config.toml
model = "image super-resolution model"
dataset = "small charts drawn from random numbers"
train_examples = 203450
image_size = 32
crop_scale_min = 0.8
horizontal_flip = false
translate = 0.06
rotation_deg = 10
task = "super_resolution"
loss = "l1"
scale = 2
arch = "unet"
norm = "batchnorm"
hidden_act = "leaky_relu"
widths = [64, 128, 256, 256]
blocks_per_level = 2
block = "bottleneck"
dropout = 0.1
attention = false
upsampling = "nearest_conv"
init = "kaiming_normal"
residual_init = "none"
optimizer = "nadamw"
learning_rate = 0.0035
beta1 = 0.8
beta2 = 0.999
eps = 1e-10
ema_decay = 0.995
max_steps = 6000
batch_size = 256
epochs = 7.5
lr_schedule = "constant"
warmup_steps = 120
weight_decay = 0.0
Rows from block 4, named by matrix and row number. Each number is 128 + 24 x the weight over its row's rms, rounded and kept within 0 to 255. All counts start at 0. Numbers have three digits each. After the name is the row's rms in percent of the matrix's.
# convs1: 3x3 conv (model.enc.2.0.convs.1.weight, 128x128x3x3), inputs 110-120, a 3x3 kernel for each
convs1.0 109:132083113164100080171124090116133135116153151096114156145143151140147136121137119152101087150120108164170105163168161096138136125141126121137146131104154117127144171150139166163142129150133107138136102124150081118129149126112143145127156105121145105096142099093143098089112170141099097132112113158
convs1.1 079:132165142134147146151180150158153137153120113128120141171153160121124125123135140149144149151173173143157154134150121138151106123112148147131145181153147151112128139125144118099126137141116137109125123092095162097157128176187171153163143152149147160195151129151176177162122091112166117119141138135
convs1.2 074:134094126132109141133149134128132120139136140143132125156138120155158108211151178134129138163146123098109100145138124137119111098137148131146180134118146135141134104131118130125114158130143123110115132121113143116182156133156214182168130132089118138181155099153142110081136144132125145115122142124
convs1.3 069:115134124124154128155146117137150154145162128126143107160136137133128106142145130143132120169177154184057101127149108176102120142125113141148149158175165150139139110139095100154121150179159135128125119105105145141123151140149138151181169149149163169097173160152138161108121116101114131146171139140
convs1.4 075:090137144138132145135090114116123121129117120149110120130113146105066112175124173135092139131123144167102130099114133155106122089136103128128147113161157129147138105103126105112120124137151097120144106111165107114178132113114140109150154122134143159136157107130166089110124126124141149131094121131
convs1.5 092:165096137160092093183142097110127100111115121108152116132138128118119092138114114146107116165100113173153126140125133165116109135141119110123151132112149155089140114150119093124137123119143104094121129098139093105133152139115125140118143138122159100093176109111152165071188144136110146140123117124
convs1.6 081:122117055082074052141145121140144090124116141106104116146147125144166116131128082106131098106086100104125113147151107129127118151146122136147159143148149139140174152114150141137150146120146151114132155113166135114123115122119107157149097103116071114091079101104108153123126143147131114132110090116
convs1.7 095:149143121152100091162156106111124123112108108082121098113120103142128122092127113141126079156106074163161090152144134134125128136157136174132158144132164144087156127103112114130107096122130117089161121125156099138164104116082118116133118111079110146103129110086124158069197156160161146124156130147
convs1.8 081:121112127163143135135100161139134118132123140142133148159160171138135140166122163146138122198143145163152155173140114146153137144119161155154108169096111156154128132123135109111121102112127143129136123100094148117169193150159169182163202150171124135126173148166128140172160127115168151125138129098
convs1.9 120:150144106122186161149140155154142150114135121130144125174157168121116138129132169125129124113198179115161166155124106135110116142155101153145105151137104164093160120134130115139147119121113147149145151123116154131097166165149158167165143152192121155103121158168108174153135094101148097102147136116
convs1.10 113:119149093117156151103150120153127140111116123131147134153138174109103136185149195160155125127183183125155124142108118151140170137153138175138142166132121155150153139132120140111124142120139153108148151078123167161184161162149133129134135163165109144130123129167113139143135107111117097108135132096
convs1.11 115:084064103150089098129123104122158151114142145113110111115116125106107131110117112099081084120094083103139093149156109105084096124117093137157142129147171136115117134131135134155141150139122106105095075095156090096097125130122138126148118163146102096077102082090110127081178153164130118166139128112
convs1.12 104:124092145150068084129145099120145117116137137118122124109130099113156098139119112109121087103091083111147079156136136134142150100124102156138171140131142137088138155118102139140133155124114120104142101093144126110144112115095139135138150136110104099107113069094096122067161149155125176153118103167
convs1.13 123:153156126117174153122141146148132141146116127159134142167149172120115157150127159170175138124170153124168158131135132146150172161175153153123132147129134141149120133132139126118116110104114154119130147101093161144115184180148156136150136149201175123121121104153121170158129081101130147111147143123
convs1.14 100:138100093150116069171132098124145118117130100134121109131129088154139107142135134128100110149130080082116091131131128115101106100100106139122149142128140134136106121144113136132125127129157134093138136115131126125116117136100127140120137136155100136085150166094089147133135137141100111148155120109
convs1.15 100:157131102130070092138149115122117109091117120126108128142125120143105115123119125171125097157136112153181111107157094141139100142131135086119150087120179108098126139114140127110120132123133115121145109088186104106129131137119162154120150125148165150121159142103180137090116119115101129158108123135
convs1.16 099:169145122111140136110133149123124155088090109141119149166133190123113152136115165152143141114120162157109177121134105114133127153109086146134130178172141149151137122120123113107104115119127135110175100122119134141169140146173117112167159140202138137133097093156149084171132131113151165108164156135
convs1.17 098:105106149151104070116164113110125105124121130108081115115113116125102108095110123116118098161129092142151084143138144140147121134098114127151176145112149125140136111109098157120117132115089098129129109105134100112176114120103132101098122116113088086066145111079133138119161161161129156150124155144
convs1.18 104:134119112145079094153132115110111098120120100130111127110117098124100113109092100164114083157104089172134104157129109107118134126127124147125155103143157146119138122107112136115100086121095097120121079093136101089152096109104120141096116123097152133073160100071135136078161151138111143159119101128
convs1.19 074:134132136140126123166139159160125177142165150152157143142141147156153134174151126151142138142175142142157106118129118145133116155148124174137130183146138156096118112098132138120172108127143123130133130095142138108154133123113175161178157143139144174136142194128121154115155116127163109153171123119
convs1.20 088:135105157144117120152145120126136104109102104114119122143122098128132143133135098153136128185109138161149100161148137145144142105142116156145173141120174166110169123111113125149100113112142113127150147114182119128171121127131160126127151123119127106118156122132176182102177147161127124147120121151
convs1.21 095:115108114174090096184106096117130115124133132113121135114130115140102108137120120160098094180137100177125090164150137150148119126153104107144128100117156136092159118144127129119126107118145091121153073129139100104152140115122155156140150156121155118085145075104148083063137158129118146164121129157
convs1.22 120:160144151138141135171144141099095110103102112110109111105109104098116104101117093156164147172171149178151162170143123158147121138135126123125128133112131139107128100096108102136120114123124109116125122098101116096157117110104114105103109116111156155134147165167163151144144165152156151164154148155
convs1.23 069:119105114123113129169165130139158154152148152099153145138190161100128157127153140136128125147076060137102080105164111128108091147113103088156152130129137091107106134129108114106124120159142131155180114126137135138105139173178134163168111133134127149136125130101114081105105096102106127120104134107
convs1.24 086:112075133174106117159098074115172144147133153160136167104152128140153154164150179137107097153134087173091091165133150163140117123131120123132148148162154153135151111151136123096112105122150118136151082162176134133169107116123156134154145128148162097107134110101147105100164149137099145136117133134
convs1.25 118:116113142124087121100113090132140115101140122085127091096085057099138082077115024120129119107088068133130113120130122129123120119105128137137102108121152140155150137118145137136144137128144110119100104117113124119123084096053098112100066132089121137139106133109077121108157123137128153154164154179
convs1.26 137:146104125146126125119111093137130138125133109111083098111105064117127085058099050091081093112065091098090101144123140107137148107110103095143112133110140110162132112122142141119123140136111097108080092124102093100116084101057102090105074100085109106114125105103106126098144149172120154161114121165
convs1.27 102:100104102077084116121111109146144157127166148148130135143165135145147140142152129143109104130097085141139088114138124094128124097107178072156117064151155103109138134138139143165139130151140104128132095105133114112134148139147167145138155135129109110105155114108131116095106143158102116150093130127
convs1.28 077:121110082107088084109124085104137095132147105132143109117137090121098122081126115096115096106093089113100076102115135101139121110144114123116123130153130125138115136118139151181160135146115125122124117130096089111121097131129115134108119103126126115111111113083133088092136125134077118155141115107
convs1.29 087:132122094150126118180146148131127114116134128115127129120130126122126099144127110161145076164166133135177159132128140128118105130132113142107131131123107139125122105113108097132129116136115120111126116100110092083122147139114146143142138117143156171156157191141152158128113111145069106100180135104
convs1.30 130:134153125127168171125152164149126119115119111109108144153128166115111117116125135119162167112182177104170148128124084133143144147146145144110099145137110167141123127124137115115106097085107133132115153125104153159112164129157150146149137146199092145164110150176112140168111094082126122131135140145
convs1.31 114:127157154115131168151089156133139137116116122130132132166139164140115128175143184137090143173111173142111176142120106146153152131142140115148140090119120092122140135114105135124125133139145104143147118159112114169173159102185171087159200099182159102146137078105177109166136144128147164146095150127
convs1.32 114:126104161142115115132138118106148119130127113113102101099107083104130103092114069123106086130118122107093085184153128137124115111105113151121154150118160122119148126117109131113121138119137087108126111097156086095162072086056088149118118139076075085078132108098103153083189154153121136142141103162
convs1.33 111:128117126132097094154145105106143115125138113102120080097093072110111084062104065085111094116093093152107110162177173144125102131134112153138168141116167141111140114110120131137118143146108097107129095107154107093145075097090082129093076072080093103078151098086135146092155149161182143146133119145
convs1.34 127:151114122150115106142121132132144117116128117116130110108105074109116084100095044084120094116068087105104093146131120115129121106109128135161138146128163130127139119141129131121141105133124112115113087110110102096133084103068062120106053100060106100105125128114108127094161157152142139160171126182
convs1.35 114:150148098128172177152138166149129153134132120154154098176113177149141137151136161168159105130191187121174181159139133169116128155146124150123131156124109142111132119149143131131138104139127167100128150116119159135113171148153172185151155165168128170109110175154110149151136114122148109090144145104
convs1.36 093:165086104152114077189180162109113128119105128144110107138107151121081111119114133150121141182154152178185168145126109155102141137106100134117125152129137152118114120107112123107124118137136132141144111102108122104113153135167169133147173173187145169131155145128138149151127065120125069116165109098
convs1.37 116:161158107153133140171134122095103105110099085108103103108127105113104100119103116142131068185152142189194137150157127120111100126135089114108155160166133142096139122100100113119119132105107121095106122116116125105147112114119116121130103099126131156113127156147144138132146162140126119112148107095
convs1.38 116:171144133162170140118178150127110126139112107137094123173129147135103114132131155116176146111167161117188142079108101106115121139119101152109100170138117148129114146130132104144116116129129155135119158093094153109085156145158107140137145156167150150148141161145102157158130096109139105103173114094
convs1.39 110:111102120116096094117094098122119119107113105111115111071113082101104091098110068117099093117097100111096108122140127105127087119091100135156146147146182177153155123131120128114097146134132098090094106103130113102154105110119098110114138141141106119087126094090104124099180164169116144168095119139
convs1.40 089:123110109142060095153091081131118118117138112105138107113135115108143085127129133152129102125073067124077029176109151142120135138145099134135155139147150134128203113118141131143123141149135108117109111106141111097158100116113120133098122121123115147104119056093131102107160146145148129161104126127
convs1.41 121:151128141134098104127110097116136100129124108105102096116085069102108066058089062112107103121080093133083079161120143098151121088121115149130149144148163132117132105117138106104112138139101100092106083117136072085139083119074078114107075096093087115145111090099131104082173153163118149129107114162
convs1.42 087:103100098166112087175151122138159149144140131138146140125140102126141116160104116151108114191129096150175113135163129122084100148133114137119166146132169174148122144129114129131138138160106139126147120106152139127150127164132184167139152156132145088067153176093139136098123145130080104112184120139
convs1.43 094:119127073170122106120158117105121129120103090106143122119091132116126117112111122141119078184137114156134139138170111143109096135135094151135168154145143172165145113106108111126142094139104144118160107103150145119149104128118143148149140138163125160089158170161131158167143132147143123114155165149
convs1.44 110:159131065145126129121154119162131144132159165147146171192170205144145146206163195143151114123119111115142133123137139160119115141132110156150169149135115171147113141102118158159136146139117134144156148127143168152147172136170126132147163167166090106077095088118104121112137117111142121089143122093
convs1.45 140:138111162151094100116105099107116122109127125111092094095118073080113060087092056110108094150081086130112084152146142121134147132118093146102153137125149101132163121124141128115116128134121107090124076080122088112126078097078084100117094103092092089050127135092128128098150153158132145154110104170
convs1.46 105:144167117153153120099165121151124147126145119170152166157138167140140163171161177118183104121158138138159138137116112172135078136148101156113140148112107153124141131113133122098148125110127141103162131105120156135134140166147106164149138151181082174098112152134092153141141111102166117103181119107
convs1.47 116:165165107105163136114164128094103106090113092115123122124132134118107129120134118115169174125163174129181158138120120154120141146159106145120102171117084165103119124104110117102092090128127160089095170107123154149113143151164153162196134171170115157161130174167129167141148114088141093100147132101
convs1.48 091:115108102150123083147110089104113120126103109127137122133132115130106109145105130132128089179134092165136109148132133139147128131126123121145125131138128135112136107126116137123119131150112106118117113099123105122163111122100141117151122132134150133102146129081142150072151157168120143158148119129
convs1.49 104:169149169171099130185153108150093120087090096127106128124114114117106096127114137136138107174158149165167107152134129111112106098106097102115131150113137133114120122101103097121113099105091123119117128106109114107154090077088136105107119122120146159153168140147137143140148158135121109134136123111
convs1.50 119:145147106135151125119157149152138145143134148152135133163154144139125125185131139120178120120173155107185175123114103118121124155101115156094103163105105172135103154160137135152117146135162157150129156119110171131103155151144083125142112146184128151135118135159100163147112094090138108069166114102
convs1.51 110:129091144120076105103130114127116121145117122118125116094083069100110078086091080101117111101084093112106115123137098100142126096111104138140118134129160134183159137144116152132137134137127102111085104128112107137123101124064100124113090109094109110130103094102105108093161143139132162156096147167
convs1.52 067:140130140121109152167137163105134159128149153121141125158111133104136114117117123146105119158124183143156140148112127124112136132110147122138146136127136164133112116112134156097089119136132103154171117120137134109126156117127152117158210145160140156150213166115193132144123116116130154126127140128
convs1.53 088:127135112124147109145123106141152135109135122156117116147123167115094107184112167116154111194142190155092169116104118136113149154116125160169127175148138157134162126109131118118112130119118142129145122067116151100143138147144174120164182129158169145118173126132124136160138106113175114100137147114
convs1.54 082:151142061198161097163129118137133100101144110116129123099177135115106091141131104155137115183183139172164128125122116144126108151120113100096095098145149150147153135116140115130156102129116130154124096117104098099091161127136138107136145134141177176105167159134170142147109132118156123125163146120
convs1.55 090:118123134152145156149139127105133115135097119123119135138147163123101101126143116137121147172187158147143139133123119146148129141130143158156120145137121158133115127121140103117127127134121135086108108098091126107117139107158163167158157134139142167175151135161160164173147105090144116115138114122
convs1.56 088:111058087107087048108143120115139146130133117133107144137143113139141138132136133096106099116092084102135112133116129105093121142126121125138145123135150123110114133120126126128138137156093109141158136137135107106136147139126135148127134113100094110115136087063085090049145148127096121125136114120
convs1.57 111:106134115106115150097116124159157174143137161140148156161158181152160138164142151124135116089115146127095155143150129131104129116129091137162172152130113145128147156156154136145165150163144175138161165146146169146166149156173151146152145142145111102119114086164120080158108124126150099104137135078
convs1.58 095:163124121159085078144123097086125115104122103109139109101085096106100105133119132125093105134100113113093092143140122137131110116119122121128142129123156140121128114110126107099109144129120110116131092103142127115125065086077094091085096108133103087100142097086076090084162159157146174135116110135
convs1.59 093:171165071139163137132137103156138166154125138169150130173133172122099130188171192143150092184169142157171170113148119140120141149122102139126169145139108170128129127100103146087124125119106142101156107060097182126116139106153157175163177177184153154109146142139137158204123167111140122100153111088
convs1.60 103:155116100140085076153165102130123093091114106136114105121120120105122098128117144143117114133161100188174163140136114132117104123106123130099132119115154138130137129113122113098127110150083108098126117095149110091152139125138152150133167175121146132103137136110157153131163140130122110111107090120
convs1.61 109:115096133155113096118149081100136133115124119109116126105097125123124092117137083085109106141105083105153092170123148110144120116089106152120140151118178149105139153128121134140144141160133092094121105093156095096145107135120106145134095120121080111071144118091066145084185143166118151168119136138
convs1.62 088:145107124158140101172151126096135134109116121121158124119121108135125126133132145170134136187155138178188152155133141120125127117111120132111111143116141120108135110161122145132123123150109110134161100115138098112133144121149135175151175164138175161084130176084170152107130122111091132131108121121
convs1.63 108:126132130116153148128155155127114112125109119114109102128113143095106139117104142090150172105162182157166182153135115158156131157152176133126102161138138138112108089097120127120123120102093151128131148142121151158119119118130131129140127122125110168168085152164123156167137128105163115123160159149
convs1.64 098:119107150128095056149134116130145137110158147119120145086115103115133118099084069144130110143099113151121077153145135130134132120124145128101121123123167179134155124111106158147100143117162097121149103102158108115148103100124153137128108129113069107087115116073144145087171146163135164143117110164
convs1.65 109:160159116121146143112148144152132117118096101143132140148136156118105120138129129145160133136177162131167171150108115137139137138141127170129131151128138149153121129125116108129104104097114182087123164089127162140119134131144145140140138146143146177145128152170127172162139107088154155130128135121
convs1.66 120:144161133112167166110153146119116151113125109102118112124136134123126121112104142136140152129176189125180163152134110150157137133156135175113113161119105140116104105123123130108113118101105164094115154110097178114121155150184129164172120152187143160164127161162124170181128136121149153120135147118
convs1.67 091:132135111173113132146136143096148104118138091105141103114132142104130142149150141148137101144123115148114111177138111140142120144150100140132134156159131175138160162113135096115126106111136126154143110112135140117145131127124162127157163159145125139081122121104113122123155154128182134148151169127
convs1.68 077:127157123132148106122126093144144162141104137123165144158110128146139177157143161134124108117146114134132095139130110124120094120167113123116121125135119139127162096087107141131154130134126078114134106102192189141205134100156121119145142126156119095136063096110105128146124135090121108094116150119
convs1.69 089:128105126131091095129133108106144133133120097094124098110108070100125086099118085107102094113101100116126107149151141087092140115131123156128158142170158164112115100135099092114102106148107095104102108100132110089132092108097115129073122107104103070084106125072078156091155147169124090144148155125
convs1.70 096:104108131105095096107083130137128130133131126144139135090132132124127112077106144088084142086085158059100144109108118115102132131090131095123121115139099091139115124145121153175125127169130124140111124160087111131103148129155143157124153151141111102151102114131073107154119115132115087108093115120
convs1.71 106:163153113112141166102150141154140139140136140167163167184130178116096160201162210140142105126138173113167144148138121159138109142145109175149149150155134169153132145131136150144131121125114186120142136101122180149141174142138104135138136155185142103093116104157112143163138130130147141108123175125
convs1.72 086:128090112140152129137182091117117110123116075101069113099084097136118110081108106141125129163187093128189102148130133134134151141109108147104147142118138145120123129109116123116100128124132119114133120099114117089148135097110103113112092124124135112094157159124077147146165153147154128120165103089
convs1.73 100:148154117140171139165159112122132108118135118128130104152128121117108144105129150144147091134197182117178145164130135135152139127129135138137122143120132159147120104126095114139109101111103142131137156133143162113146138128140134158155137174201134139114095142133064150155179114098141118103155158106
convs1.74 095:177091094187119106163171126120153116133120097121117121170130146140125127094120140159134103195169116173167124142161146183158139161119137125114123152102131122095098133148137124134151113156110144134132147099157129078110123122117184161130154170147110132105160149114153162148115112150163116138184115104
convs1.75 088:126119081163140121138160108128131150146121127140144127132131136155142102142139105142079091184147118106186161187139141147136120150145110150123170146098152146133162160131119125131115127127095127095133130111129144101121122143111137159114170154147129125123155148098096173159164136169156097114167123101
convs1.76 111:128094154164091113170146129115133113100108118102095088083095090094107092067091069085073103130080099105144131135150134121158120115101139122139133091139150101121097127114117150112118119121121088114108112106121101097111131117073115136127091095046089097120126078094123152129138150149115172139117124088
convs1.77 073:126142135153145142110122111147114166134117137139154170164131165108118151160152142155116122143103116150142110129127126103131105124120143143105116146120137116149141159101130145132171139128149148110173138109146175147158108122165121143110130134139089097104112111054110052076143123113127120096131124113
convs1.78 074:127110124143109130125160137140094135122098091131153135140126149124106141219147246123136116130125161151086103117124135130103108138103149118113157120150107192114165146101109112112126121137110108083145069069149166143192170116138138137123144119174129144150105114133145104128126118117140121128125142113
convs1.79 076:161135110136140146115164144124148172143109128149132130131108118122116121128126148148111086141143168136194153146117150140126142164150149116118155171115165144146148133094110149138115152081107135133119131110147149087126122149137122181188184186178122092086115166165132111168119093124166117102161098096
convs1.80 084:114117151144129061129176105114140110147126119113101123124128135151130121104126111038160147127127080112146097118095107131173114102125135128125117149102165142156127125126124111121104129137122120098132130121138150097116089126090112094102100139118120140146099143089075133116165120136106171142095129187
convs1.81 080:119125092123131127131142125171096116107103119177130115216138131165116084204138162131145133162122139159099124151142117128109096131117140145148168138091129128121134103167130145129095158126128140096129091096123163120172159147159160138139167112115153165126156138075153151125110125114145116142113127113
convs1.82 106:158143094133131125162173154138116105141118128158120125130134118121109123142119144128137081115172152113185164146111118135101107121125100156093106182138149141124116116095114132103115112121096152117120162137098170099115165157152164170158133180203103171142112156164108150161151110116148083097154106101
convs1.83 100:115102119164104096178125084123133122119137105094117100099117119123134088116112140172094081208123088169131067146129118137123086113126120144136151124137143126081138091115116117140104157115100102099128075084142099101156095114101145122110130150115120114101137097077156165081185137150123116128117124119
convs1.84 151:162126143141114131138149131123134134134115122103117108100102054098124086065078033105096081100069092103095069154152141139131135119105099102112128109128126106136131125130157123128124112128144088093103090094112089119118084101086104128119075111082110126097117131116107127114155144156144148164176145192
convs1.85 114:115099153109122093131103114103112115115126110114131112109104092107118083089096089102083094097091080108123112189150132112143141113111112141137153135148153124150136113099107115105108138148109113117110102123127097114134062104084087104113101132094066099128127106073113107100162145152105170156092137139
convs1.86 085:126124084152124165148115121144137151134141146167143172170138198121125172159166196159119093142089131149102111128126139146109117158147116158146130169134115152120153124116131119134143137115133160125160140084184146153170157136147148130144195091157145142087142136105160134124137109081139114122117106129
convs1.87 100:154137141178118132185140094103109104111127102117115106110103082096131101114106086137120138139088079159114076148140143161136129109128105109115140133107141168100165143118114128093118122107121099111109092098156086109150112098106112095087122082067133168110129120103137150068146173140126136154107112148
convs1.88 109:122112135128098075119135103160154131172176131134121122148143152141120132125144116116118110125079087105140118145114130103098140114129123148131146147148178099112104145156134144149125138161111148086085151142113132080083139147159141132133154138155103085126150121081067111080161123119127098135127114138
convs1.89 118:135154120091169167112178152141116124109127113131129133134143144115124126136140143110179149121183174129165178148112111147142156144150160156138117173149124150157125126139127138116130115110108166125093158118101152165116153144172129127163120127181122167152104142144113136163136106093172164123148137135
convs1.90 106:126116101163088099130115096135126126130128120119102090114113062133111104106114084104108093144101078126112130145164139115119141098093081139129158138153133111122101145132142145148111123158115079110090094099129086102112131139125129166162136144146085114068145102086103099094187139159115116143108115099
convs1.91 092:162101145164102086180141084118119109142124118137115099130118139130150074133155142164125135178152108207160130146133115135130148115104123129129138120129139134099116137118125120110109102147143102123138102092150096112136171130127113136137189165153161157117154158095151156069132111115109109139118110114
convs1.92 083:148140107133150140163152141145138131119149122110113103160129135124123124138175112131133105191180182171139151165163126165142136166133130115155134155105112161112112129112138121137139096144135128119120131100109117127110154127183165163141169171136180160118191180148156167140139138115169135123165151095
convs1.93 089:160125114149134132178156126138116124081132117111108114114136109140149108119097136138117087181176186164171160158138154154127117135120101124110149167099126145087138111106112129127138130121141154133131090099148112104139114143115145159122168135163146170090166130158156174154154139150161123095146122101
convs1.94 078:126084064134137161117146133123127132140143130135150166148169183138081106139144144143141137138151184187165148146122135139125125139142132147128159151130121121132132107150121140086153147126137131092182127087109164093150196122173187165177212169162122107169126160147160153147129089082108123099128122103
convs1.95 097:150170146120153174139164147125101124139134134129124103160140141122126141137141144164114158112173172124165155152103107173146131142145122149121126174123119145132102109150123080116104120102110125147117110118096142133136169144152147146142174139223190109136124123177137156151159121121166140112155169139
convs1.96 113:163156147141141156116161150119120113088086103121112110115118122120125108118109120145133173134181178111170170144107143162123116158152113153112126180126127166093127099095111106105109085121126154128120137117123145113096106100095095101120095118123157159142122143158088152159163093122152105082161167125
convs1.97 116:113097152108107122116116114103105126137122119126102112104116117076099125097098129092094112093068090095117104107146138120163153124102140099134102107132147099157079142136120131137130131126136092086085118084082062093080125130122126133121147164143103108142095101094076112105119166171108187172111110117
convs1.98 100:137105120150097080182118101109087109106134140119107104112127109131125116106119150146085095185096072147137088180157134136135127133123132125129172121150169128104139101114111145132135131136115107109131104100147118085148120106106134140117117162150142072095141098058150104100138141146099126139099106127
convs1.99 113:139104121156090098131126111085124121120130145093100126118136084126140090132128119144106102131091079144157111142144149135153123093124118108127161115119188099130116122122112126125127148162139100112109093103133098095136114097075125156108130130139120085094149089079136127083119157165105162139116137149
convs1.100 093:084109099107118097068114122151152148133134132131109135148137136121141147135142153068098119136107078097112117162160121126169135111111153111150147142151144112155102151144138159172117151165128106112110118124140109105112144134146128185151152141146115096081109091080066099090107158167120139163136110106
convs1.101 089:152123130161089105158154126112116080128103112129123085120134132131117111125134090132108089194146125177166118160131135147135108105124141110106138145120120138112129125119120096150099126108122113093129123103133080119177111119122143142148162154140134151094181126109164133106125133131126129107101096144
convs1.102 090:158114112168096086172151118108127112117156137106131101118132114123122111117119142107118074168112090176164117198143127128135106140126131153131145131120148128105138139146139143102147124138122118121159126120183130120153106103116122133066142102120100102104162115102140121075168147141149151154096125132
convs1.103 097:134091124126083086124105101102120113114115131112110091124085110109099094089093116108092094099085077111121077154142126096124124113113106115138154141145144121159106131133118121121121109150130094111127116108141123087100117124099111137112139117114075086119136134080092111076150182169147119137104086146
convs1.104 080:126105109186144087143187116149127115140152103110128158136114115149097100149122157124133098207180130181183146133134131124141112148117133135110140148132102160166095113124114104124152132153117142124147111130111149107118157164160142125118155154134112094088177144148090147140126105128095074120152123109
convs1.105 116:111093148122095110088111127095123139108111130135091108077119080102122093073102073109076116102064091112116082099155151084162141111095155112136136125129151110171116141128143147126125134136131089113107125111083080115110092104035155100116118103051106095146083107108099074103118178158143159162119120182
convs1.106 096:140147118158118102162148130115141131136106097132145118125130127116129124139111131152153141176106145157168167149106088142129101149119120142096086153125150138129112100124134111130155116120107119129131117104123162103121156132127174138131147151163161170116170160166137146139115108097161123123155144087
convs1.107 107:151144157140155174125156162107119132115124124122111102138134134085121123129108123167158161097184151139161138161128118155175146165177142170113113141124107185115103116114105115119110122123108185111139169100120166096122131135131135128145140133151118176155110147156126171154131122100151107113140142110
convs1.108 102:154148132137151156117162150133133150125109125155134136131119135131109142135130152151119129084155151139184162128142152154165141160163157137110131170127105145154144142124142110121115137096110166152132118107110152151135136138182121150147145130172117095148104097147123121163155160124159156116164131107
convs1.109 110:154150152138151139139156111116128104118109095108110095106112119109126114136121095152181158199173163145165135149139136141145124176175137150103110153136131161099117117122120112105123092125111151103089164108084160087117139119141145116128130100144130153159136164130096167153150120118144114104163151099
convs1.110 094:131104087177115050141177118124090124145123105111107119088114121108114089098091130141131098177178108123171117132140121100104109151110099149109162152111160137124117134093105114110089111116141108107160128096132139103140103103095105127124158136145138150102165163139117164124136136124136109094140103102
convs1.111 087:128143139167158154124149160126114107124107101127116108113100106130121112117113105151128142218174169127130177137116127144143121136141122134125132167148129129138139116108127107130104104110103123123129087120147121107146119117088157140121131156122139125146147184145164166146157143155136111110136135111
convs1.112 079:099106110128118166142129142111130172098136118110154168135100143134110126161143183153091126168163155151108149132131128107136134145159122150171170146104124124132121118127094096110118126167147121110126081060126133135163125120144195138125178125171125122116166109145139121142134143097160107118148148111
convs1.113 088:132108103128079095185142071146141116102130127145099112110121092117105136129102094177090096129107094178147104126135133131156129099129121125126142132124182149116136140134108118148133150128116100103129124103163096121129141088095142159135147142153149146075143081096158185101132135139130143142110099131
convs1.114 112:144100090166155076136172087093124121133121114090090071105108116132146131093113113117095084128131093122161102157159163131147152137114109174133161162116158136107102132131109156130142126126106122111107142076101146077110108126096117133117105149130102074095108116091088142119146162144129115132159110108
convs1.115 073:142139128165124123177190126107112150121117104114116123097114077127148098097114095136121143194151114151146129151147135146127147147132109148130158161156169104138145135159126116103102129129143094114129120156156123113143138127106139121125120131114125125120176158140157181111171146142166159143155100132
convs1.116 094:148128096143103078160125090132115116107141129124130136116141120135113136140145141166109097161115114165145090153165146142149143111123099134098150161131144138108120141163113133107142120126137101112124140097163094103164122115115145142125145149148128098069149116093148147094136166189146101146106121121
convs1.117 062:149127119146125134125137165122128172154156142144103110160122128119167130124134169107134121159161107107089102129148096133096121125111116149105114147170176127085103092113140094143129139116119119093110129157111127107145130084133134164144128090104102196113154147179115160096084120113130147103122136104
convs1.118 097:161145119090135118131156088106083121116108105137116116095123146103103105116138160126137085095137147122160123183150140142074121155129122142100141174149138145126135108101127099123125090111088132096140139110137176096137120130129140152144154195207106132097092170127094185137151153165159093115174109097
convs1.119 091:157120120156084107172110088120115134116112122130119116123133091117106114122101133138124119146154089181143115136144161158123104120147135130094155110130137155115139114110107106109112124109116117132143114112143121095160123112120140137120140124105168132111157149127164124071111135124130102139143147133
convs1.120 097:140104089142095082149117073125123122111133135112118095136121112119111103142119110161153094169122096140134070141138122143120099133118133115130171141160141145130146144097112099126128151118131110106144109109137119089135135140130117142118130138137140127082167095093145123109140156139131141158164124123
convs1.121 104:104106134131105081125126100111128101104124098089122112097128110092133087106103104099120106125101092106115102187150140115156116131113131163122156144122165140115156148108105113116125107127114122113118127108132124101124113096088111119104110138106065085086124086096092091080179164144124163157128117147
convs1.122 120:112144121082149158104151137157117143132097116134146139162148148118107152160133141131164154108151174140130161137153127159156154150156145173139117140142140154139141110118106125092135118109122156140137137123098185168127150121135136130152133133180118149119123108166144096168132138107156144092148137123
convs1.123 114:146154155102162158114159109130126113136135136137120122130123150124109118127159147135176144105218164131177151122107112137113119151146084172096103173124117144128135101122143128153122145129149167123123152089106160091139145147158125141163131186188108147146108161159119169164144088094150101084164128094
convs1.124 095:119124113106104109136117074105117116095143111102104115104096078110102094117109077117082096113094096124124101142161140136144142141137126111121157140149135140139139103114123106112119113126099095125105100120142108090154100076087120115107122126117149142077097094110111090076183164151171175156126125156
convs1.125 094:130135152157092095159095078103094107107081119148128144123135150134109119169159140145118142131107104145137139153166115118110132073135134083114135096133164121106114145121125121104084118117125115096146092094128098150186127106146123108118162108148157101143155100094152150151118145145098146131113128117
convs1.126 099:140083146169113113147198104115133126103109122107097116118126117133117126127129115140088088136106104180172100165146133109148160122107097134146140125110154169114128160112103134124135151120133104139109116103157109088153097103108114139086114131102131084082162111102154156123139169147118161168105131119
convs1.127 099:105130097137128137106130141120128164102123157162143171174146236140109160159184222124157127122130109121156139133130132120121111111166127143156138123148133145147142130134116132131119104168121150132178103124144179171195137161203130127165156152182105095134104105109106111114133125107147154097133134102